Rows from block 4 of a small multi-label image tagger, named by matrix and row number. Rows with one number belong to one neuron. Each number is 500 + 50 x the weight over its row's rms, rounded and kept within 0 to 999. All counts start at 0. Numbers have three digits each.
After each neuron's rows are labels from the 100 images, of 14976, where the neuron reaches its highest value: "lies over" is the class under the peak. Only what is clearly more common there than usual is listed. The data: rendered roads seen from a driver's seat, with toy cars, trees and houses.
# fc1: MLP up (model.blocks.4.mlp.fc1.weight, 1536x256), inputs 0-51
# fc2: MLP down (model.blocks.4.mlp.fc2.weight, 256x1536, transposed), outputs 0-51

fc1.427:432410484490517512424535570555502511468425417558530465493515564585521543459560415451512468449436505466483508454536470370504482450523493502358417560485459445
fc2.427:568566557418491508479396519402519537539486414446511504476586426568519480547552492440482569520457499486526506509486542510446540470433460530465464516585496392
lies over: road

fc1.40:391534474486504466516481445537464539472469569546498536378475537489463492500490474484611544495398506459473455497453521506467458402449504520457430499499555455
fc2.40:469511560502498515392481461396390583492572503466550538487509520500506538554517437440446493554491519471467540484503517441486537551492561557542469523472564489
lies over: truck

fc1.92:554580523463524473570503484429515462446435489494529471497496511500507454561488392480506513500423461535434551435542438510413531477486434439439495510520582498
fc2.92:484438499423459429490450514533481484472587532453452444457525504477555526456548599481386470544426496504483511474486533521524524512419509499492440503428441501
lies over: house; tree

fc1.615:521569570402551532392511524517377480530423436468489470546506511486497518508521537469539523504462409535541550442551572420464471561452555434552510444606454520
fc2.615:546545478476466490561471435432457446449529581452521485513522518548572548459456489521485436578569476451426528484553466443522550460542502549473402515451457402
lies over: lamp

fc1.157:567556508516528505544458448467539529453523427563578551554453454545544438647502578442496458445492487431580457587533452402493495523472644572495512481493444548
fc2.157:498451519484526554505488552491522466477543450550558441460568519473416580428509475510529489509537572557458504414458510539527542426488360566477514488586488503
lies over: pine

fc1.300:534514544542576466524560475430468502461522557592478558435512472524480566488445473530490465503531556451497544565481455488506469415501564541489359440570449523
fc2.300:432479564502471515459502602525497506536548499464438458495500494576543559538494420469430479588545468438555561442533635469556406558458501473580498560487468425
lies over: verge

fc1.595:453577419446467433463451438539534464518562516468511407443544463450472587396544572463543506453595573521497417546504494502540493489485490565458535467494493469
fc2.595:428494567522452517527417569550548466395452484520586497562521422465533506511562559543521440512423436436435471473518524569514548492485440446495438485470434493
lies over: sky

fc1.28:541617458527484485450482505477499557551474483559487474463416427499545540488497505484496415500433543527532511532499569461473578520481497506480576601458573440
fc2.28:504422578469551475424526442535479482503487444453547534555424478502539547546525448573430510494590494453553470589509454526432476452468394519509523484509458556
lies over: house

fc1.517:507483499515571490475531554504526493512507435566438519389369470492550553507461513487498428532521514506578529516407508403510482434478473513437472528544496591
fc2.517:445445506544574558443588458498479422485569539558450443536545538475553540460466449464449563485554598537559524500511444540456494496601411501481545577482518490
lies over: barrel

fc1.367:501530458514448443533487597484466502503514634536475515470467477541489583511483531564453505503389496564547502455507437538376504474518514502494530594456532546
fc2.367:485416554467499417591460521427547489501517501482457424544496429469482431446536579444545529541519495405502468503485536450535525510492407485460506522539529402
lies over: house

fc1.672:449564525538486451473513500487485528581456525496535452445527533460433493524468491491428478490572417459551560506521471582549526558533450461587507623485491565
fc2.672:571552533470536524535415447448583436431451536662491585524483622488435440452482456531577408453454479496536405521410603502404472509489523418421538501573484516
lies over: pine

fc1.185:516561547479602477432517519438438472507601443535477559450547473454497501512425450589523427535476429494586632483456490479489459490480508493476517512391462461
fc2.185:493519507478481544564474502620458581457490495588481520476491587446459588415453501468460511518461443539492498508453561411536458478430450448461554510503534496
lies over: verge

fc1.504:557581510475490486556500460421526513498539433541557438601457493457452559471589481450507610475572482454496452416543440528497416419442571584504501559468620458
fc2.504:510475465557420456478462522502592424528532451405467580447502495497619535584460475496501461427529493478482447555527505452543525517534474459543540392407469485
lies over: marking

fc1.30:521524616474524440611542488532476393491516450564434610400521482481513516606542468466488532501574513485458541534549395596438449415403487613513585423473500543
fc2.30:539430532532528504561522455448524423526505528500498540392551503380468523524497418535493507495575541508584445477543524535481414482574531584520439584505490503
lies over: tree

fc1.613:522494475513526490574471518517571505570456506537409483516504488510484508402452523613496544517548589469426511464504467453467535605520371504453541416600463471
fc2.613:514533500536526526518589449445500488490573539539546514380501470502604551420507505383512538482555476513547449483534500492541523522448459500524466577471519447
lies over: barrel

fc1.178:510452549523485384529472560475457552487458485501513617493467549487469474494376553604492482477516532586529460449546470464490471452488579514498510564426501402
fc2.178:475532468456596526593559474566378456511507567536509554496481424552570536454510520463509486503408586529533532468531493500532480518475601522478567533573524556
lies over: verge

fc1.372:532587554544484546546523456482367497465405520507500452526501451399527510527392505537485488492511499584497531476498437543496554617593443495530651433558515491
fc2.372:393584479477460537628478550486496425465477490543510518413538504526453542412483537537503468455498477532580472427489559475496526564540573464443461514585472523
lies over: marking

fc1.612:535480611493514433557506431550422484547513473591566544586463566432462558530571483542400531557406582575527515540499472520500556420498562530551626525483509575
fc2.612:394473557526466510553526461362581519445368454454524560476498465493507513474461527417493495557507574448546460510459475559540562586559361478583513439531527439
lies over: marking

fc1.160:501549470403472420527508549530499533549464511509440422512497528452527531570515587569596446507546421558530491470541583527459432520439387534481488463555504503
fc2.160:505514509438418502479473574506495522520494442402485492549437472533507494533510512407533462528542495525406550588561478408479523498567516513466461515540489605
lies over: lamp

fc1.68:524573456529449489580654600548493555488528541537511501458481481447441568548451514585430489484537536518486446493588448561497507542435557556509472484437550527
fc2.68:468502600500460522514476420502455402517502600527401483491480559549575536427549492506553521538516496543455415406511471497570512547542524516461488464533473471
lies over: dog

fc1.539:567585557476441490627462431590439511508545519486612511530489502450562432467544542573469496578494521468580454475467389443492488410581598445481507489596507594
fc2.539:426461513498480446460560541490487479434394482518489453537553517544484382567462481565509513468587390448585482481489444455574518489430450491489493476446460480
lies over: road

fc1.651:467537570463516464515505472476548578448520489515408548584474585427557573454396504535601475479530522520485582531452538522479452566481567501509381463417433564
fc2.651:530413522473448595510542487494487458591560501509565473480508596476572513498520469480406447546389482471505466593480445406567496478517541544431480501637502443
lies over: lamp

fc1.320:488434433499485402484505442427539483446545425539476587505492600429474499551491442456518484435554484505499528554553502509440491535546556577459474550477523520
fc2.320:584519463368490520462488461523562475520364551477530425559493471564553526509513481568520563555475525405450450550579590440523571534492442442418489476550456500
lies over: pine

fc1.732:547420606414409555526540540458486444355549503528637422491491560504483490446426508481450385485556538485548546441361571383483401475473513509500480487452458500
fc2.732:538542357504554509419446528431558557526560513541534500374525527524391528470416463511577562516497415449317428545562442586496474487604535508517591503521480524
lies over: lamp; tree

fc1.82:520598518524548521394500563608382493462438460475457381494474654455504466557531492459487484449481455627495470429601455565512499541458481434488528569634486506
fc2.82:569422509460470536506498506513456451459542548425519487540559465574488539472550478542509550377418556511371463567483445533514578518542445513524475436458440451
lies over: sky

fc1.107:458579493478550588518466498457518560545576459481461550499489494502494449450452494478470469397562483496524556494500568493593513522551485537421529556500605505
fc2.107:474480561583459458593587479485533532557474510494434376471625480499495540528497499447466486602476512508461561476447553523419466456497352531486531490435465375
lies over: house

fc1.267:500519488415564489532476457538426510461554442494408539482491502518476474429578509464427490526434447492553543491489365552477511540534533535542542575518495611
fc2.267:569466488499492492510517510506499506494528528523526446430551461488497512530490482453531508486493477520438500476512471423469424491432460565588414401524534421
lies over: car; truck

fc1.660:557406552533546471535524519571480535487505452559496549529465409507448514463467468554532494568483476556481466431478589502536524367525534444496432563544600467
fc2.660:543413533509512435536504482490516409503506445568452508483485580436523482497465421503525496469417528480520556508501428425501458573470475571517531448589380576
lies over: house

fc1.147:580555491437454475490499475557486600488491490448538429575478471607518444535481516441473492438521590474449475540532491521503479449561575422512476497505336532
fc2.147:506376487524468498506533520443406433523518488490513401426473569457564448524500510573578467506551485544505500545481505433530542567492487459565509565508562349
lies over: lamp

fc1.759:540543567445571441484488520435430450459493474538442496520479543433484525581476431528558543521380474505459380612579579479527488526412532550540514495601582510
fc2.759:484525454507499536486537507544500516550503545456504531523563511461528481520564480495529531487468472556505467447473439571531514538401481446456535483544444498
lies over: sky

fc1.485:424468502504556462460519536496497494436354453564472586510511463524501611541583452481467540496430457521490473502516502526528569563461563524421561526432445496
fc2.485:569454469495442465444442465456610467386442574572489487439529489416590396492479572536547511404483485494429438461448548518518512489522520437443508499636392445
lies over: pine

fc1.368:521509584568434493583530546510463463514574545454490472519430443443576555513543561572389601491523449515462510472519452609379497449549608609565524475445534550
fc2.368:557520599615529501411513417442443534437493511473488533560535518449438529475487458473474400549474491532583444487473487554595498420510404397468520537357448436
lies over: dog

fc1.311:502570536477451523556523503447521530586533455462447500534544530469529548513513489548484550459455481563468539581521536510515516568463466436539417478474433518
fc2.311:497419520408556493494554489486576487516523507445574571466435586458486480556517519389533449573497481473504502541480466512526559404592555542458518501555516514
lies over: lamp

fc1.357:478416497416424471584585506442564431552514601497589508479515585453493507554470542485453473522595494434436540418553550461450539516504506522426446574407407512
fc2.357:530534571462512461553479419481489508399477404526529509450475580491462570482477483518496504553451554522476497451481475518508498378464383601573539483535494456
lies over: lamp; verge

fc1.80:471546483443495508458475461489516456474499467561556413545490478521493521514577627407461542504600540536588499526552453555554572502442550529463555585514464381
fc2.80:544447587473500478433476502433472462550544538496495542559489533528419455519439543433593517451458553485414582510475523502440508546534457485520524424559527497
lies over: sky; pine

fc1.41:479543561434546445509588437492480511457423452540557456376445513457498581446526537409539417499556526604505555529479527466498453434567589492495527479592600583
fc2.41:520501450485496549486619523442495481451513454480513462487569461561445532488489488541560460512361494495609411423555480535557437538457501500480457444503548524
lies over: road

fc1.743:502491496452447452446479510510394539389551514535502585498412444523473505513475542594458522567412529450425504494457597498549563440419486523456542502490488556
fc2.743:495404610567428415532569563531493506568475435474551523572475512504450514491456548542436647511525411527485428457495506490477529491465446542555538479414376485
lies over: dog

fc1.419:590468522452584504493564568577462538474528504463587403447442537431565438561498512478510516481527489573500538509559479566482448489464452562530555465472479475
fc2.419:435383435466465525435459560502490439515552481528546530394484604502473573535540496622495519415476533423446546427491564511557461469513480520524457400520517531
lies over: sky

fc1.298:497470528515537502503408594430550582460504477417512561407502574553435465578487481464486598458524554493530448560544531450486541485557425509525542472471553563
fc2.298:581512432533491427504550519568584426456432540538465475507482459467489485466498514433480482512451443450510504583454529503467490401505457514515462572491525417
lies over: house

fc1.325:452459530450485484562564474557467557428553567535566411595418542492508475445537508470489568563437550407523392615482533449514562530586485556455504562547479529
fc2.325:430449435544606576499457549464546542431477452471568469554486482565446501542508470495598529543519514470409474536459531487420465374557476494548473530530457580
lies over: sky

fc1.269:370448517470569448489463572607508527469409548516553568513508437477486488517484565513463453476490487443426421405561469451472472513489497456503444549538424493
fc2.269:437542583486451526556481498464491483628470476566513505527503489419468372559535576500466576575409441495515487505467541469511524429576446605394505501477414493
lies over: pine

fc1.60:520476456489483494514405564525425467521402517541560475467481494511536552554480518531494519581531530469539536446507533470497522426530485512497487461508416459
fc2.60:442457430485590512478532483550546539517642482468498465569474453477533503485477475480453496524503464467521498576493451608491529501536434487503541524524476479
lies over: house

fc1.592:488418490549470441471525521523387493456576499450503413440511434439476579547467496481387509548462496541525470546532483573532624486476545487454493514489539623
fc2.592:480532512549413525351517518435424506499525536478423558506490505439549581473419520557496481457447473484565447414488462572503516445558531424569483505447386533
lies over: dog

fc1.271:571527535513534524519462513451427528449476486477481494495414514442521529498423533509454476487462462391462544491546425493499505582467549530572487534548574489
fc2.271:485535476574527454540462452534417427417440485499567442452538541575530423515521488551466443533526496483506471513446526453503540499520466497543546342445470502
lies over: house

fc1.34:551514481504472468544472464502553408455477513584574544439375551528484623560517506433533461543449549458477513479488478516500447524620469477466447528520499534
fc2.34:519552500440587407467498552568528591568570476457469505560558486545476435497559506554453557498501566574542526424594528548515403486451482535495580416535418507
lies over: tree

fc1.273:477509485539544470504504429540485533484565526524468522458538556543564538534525512542608364532512520554536468523489514593555557489550467526487516502459440501
fc2.273:472541583477463570558468425466538528549557475591538484412589485437498359468492536460548403585509532528448528402537429536463463432561450517479478509542593540
lies over: sky

fc1.739:542413476501520607466535487452534446487513524490574524497536538478513539427470448407457471626446379478512482531472482401480545503565493490474606487478448561
fc2.739:498544509541561429543588487571481515511551450482515553481523519487542590481476481588485366560483450470455453534452507480551511467437444448489520540513622466
lies over: truck

fc1.614:547503533577571511538451485435504513483472559524480451457429459508444434473491435603486505470558439542456528470469641538458484492488388475526588498506469534
fc2.614:515422551495576475444507483449476552463464506469507502508525421552528528446384629506559528439489449514566448509472486553391501567558450598476526559497538589
lies over: house

fc1.369:557541531446507426456567494589484513490475564485616474506408539430497656413444566537370541537554545529477372495540450433491395488480522593551527433601544507
fc2.369:497496447432555500501386505434571461451480577487428473514503470556408435498539451487575538453469500434551456536492505491440508583429481453350524431470421524
lies over: marking

fc1.146:559649582545482474496524539502484493492507546484500495578476540518455465526440481528429540432483393426543481484441490451444503505432510461582585449553519556
fc2.146:565545520455540473538482450594358384482538486415442532538559404487532506474547480483567481563518521614413518549512512517549517502520528457566438508549574420
lies over: road

fc1.407:469501509503520596492459562483515492470470545443520412492480485566473375468334401514523539550559418525534499540590554529429348488498492548509446485503547493
fc2.407:547540434482493519525478562422521488514539469480534517489493572621500431460542490455431479501425546488474503455525487571606503534552421505519427471543420401
lies over: lamp

fc1.636:478441510524499575478475485538492590596531515518486585521442454439569495484452511436467477447468544484562484500419467587507523400481500494496515417537517388
fc2.636:515391567453514441602459518601573531528483518545529472433455527538513528471527487503641532504539476425493432553495520449526590537546477566498451492460493441
lies over: car

fc1.428:476477503581413489488558405464563548576506509523495470561464604464499508450449498504388533472451470516613501545418487491511407485552495509547524475487579519
fc2.428:524527336410568415458543451521510506585496456598524563538516462499554491483410585562464612596583530439467432564536539557525439504447416512571529460500581478
lies over: marking

fc1.5:539464440436469509606475525584508470567511536492426506523501500528540523482535444521468486503500520527467451558532421525620430481445479504472489570394570476
fc2.5:542498469422464528488526479369413438552550451566566556391464468510441503611528476445587500492471501524433472488540519459590531597490456479565464530536492439
lies over: truck

fc1.115:586500496412577524435432443527498466402459519558477393431486557456460564492465513462534478433521540462467463595416545377569515573537506518433497522544526509
fc2.115:505516470500397506518542505446533519373497448550435475542448475520529475378434549512519427543533456454518430512567513542538478524537506558519602567564408445
lies over: pine

fc1.208:549477471456469497481515495466575548497492477527535430483440467500530540355465433516414497400526491535426557534538386534560531475568437401543439582534447507
fc2.208:446558482488423568416508420520459487553471468501449477609525464570472449556549459450518460565513545498536528527513538505409441561528605497467456465580451501
lies over: tree

fc1.544:536494536522547527498414415541516522514463529444431523564554480386527444549512497491501483500514478493493548453479413485551464519520408513537418525486507492
fc2.544:509506461457507562539449587512495451460475438523480534395515516657417605453545464557508478508555534477417523446490561486559506430532589423484529491580523460
lies over: tree

fc1.69:483514531459530541471521484517460527465453493515609506459493531460450435411474522493504556534515526458511540508520498506482485571379401589547604466438697551
fc2.69:452510468507410464464494511511457573501563557570549522530452474501465500437391463601454492450505568514560523562507512427584487402525523416437427531489423473
lies over: marking

fc1.99:541549608444436445519530464506512433523444578550545497475540514442483557608611476472424480568367493566435518511442522531572440512528462540532531459482603489
fc2.99:520524430514468519486455375470493530513495506494536519442506434518495576379523494605479377572513495443516473512455438520555490395561585495478455573493524579
lies over: verge

fc1.572:625605499514493487542548629600462465500459482506588576470430455560563548492487498478488513423444476509518478559507513450520456586544553573443544493424483550
fc2.572:520488551524544522479415532474453504440583506411391530525534500485604493499518556519479457401512529465484486533456505506464571466505555496604536472479667564
lies over: sky

fc1.525:537490476416497535577554403552531470485459482489606532444496462487574482403638494461505524554526480545482604496435594563465463497446514539502450520516511491
fc2.525:516515478491484442512560388506444513489469474449333488543571539467441460532493523460551463577488440567451460482518535517518605564502441463532551522480482488
lies over: verge

fc1.148:607493549481494466484501514550421566486605431479486525479519546496482489507495461559477459490536529501580498514497494551477465520505563480533523457511560534
fc2.148:444441510520521525460601468575410490399569502454414516457434498513523537461602529558514562539484432492433540484410457486563475579551464472530429534423511434
lies over: tree

fc1.100:578608530515517546511513514471483464484518517469531490522514496533477396528513532426527580538489452454460484493458512517444489443555501520532494589504485463
fc2.100:627468359485500608467540492495522501577472516494486572414471513537523414497424461498488503450539470532476487520612548529488503547382487568497521449602492403
lies over: verge

fc1.755:529483513498369520463443500537575559436510408397457451568448547549565512473461491534507550453513554460501599532424574500494471523585469439551442568431407426
fc2.755:407419443468539452521570509449543479516547522594558513463503493505534435520483540505516450468576448549474454532407463486535542518524522523482437440561484542
lies over: lamp

fc1.599:490439535497518491495560517415508499576515454454445561443560547467483579598523474521441507547445429609533584523466505539434454520499497559461568479423510422
fc2.599:454444407513567449466563621568505477540529590553537488492428573532384513428561491549486458465548490528416417451539546536509490441464456542507469452449530448
lies over: sky; tree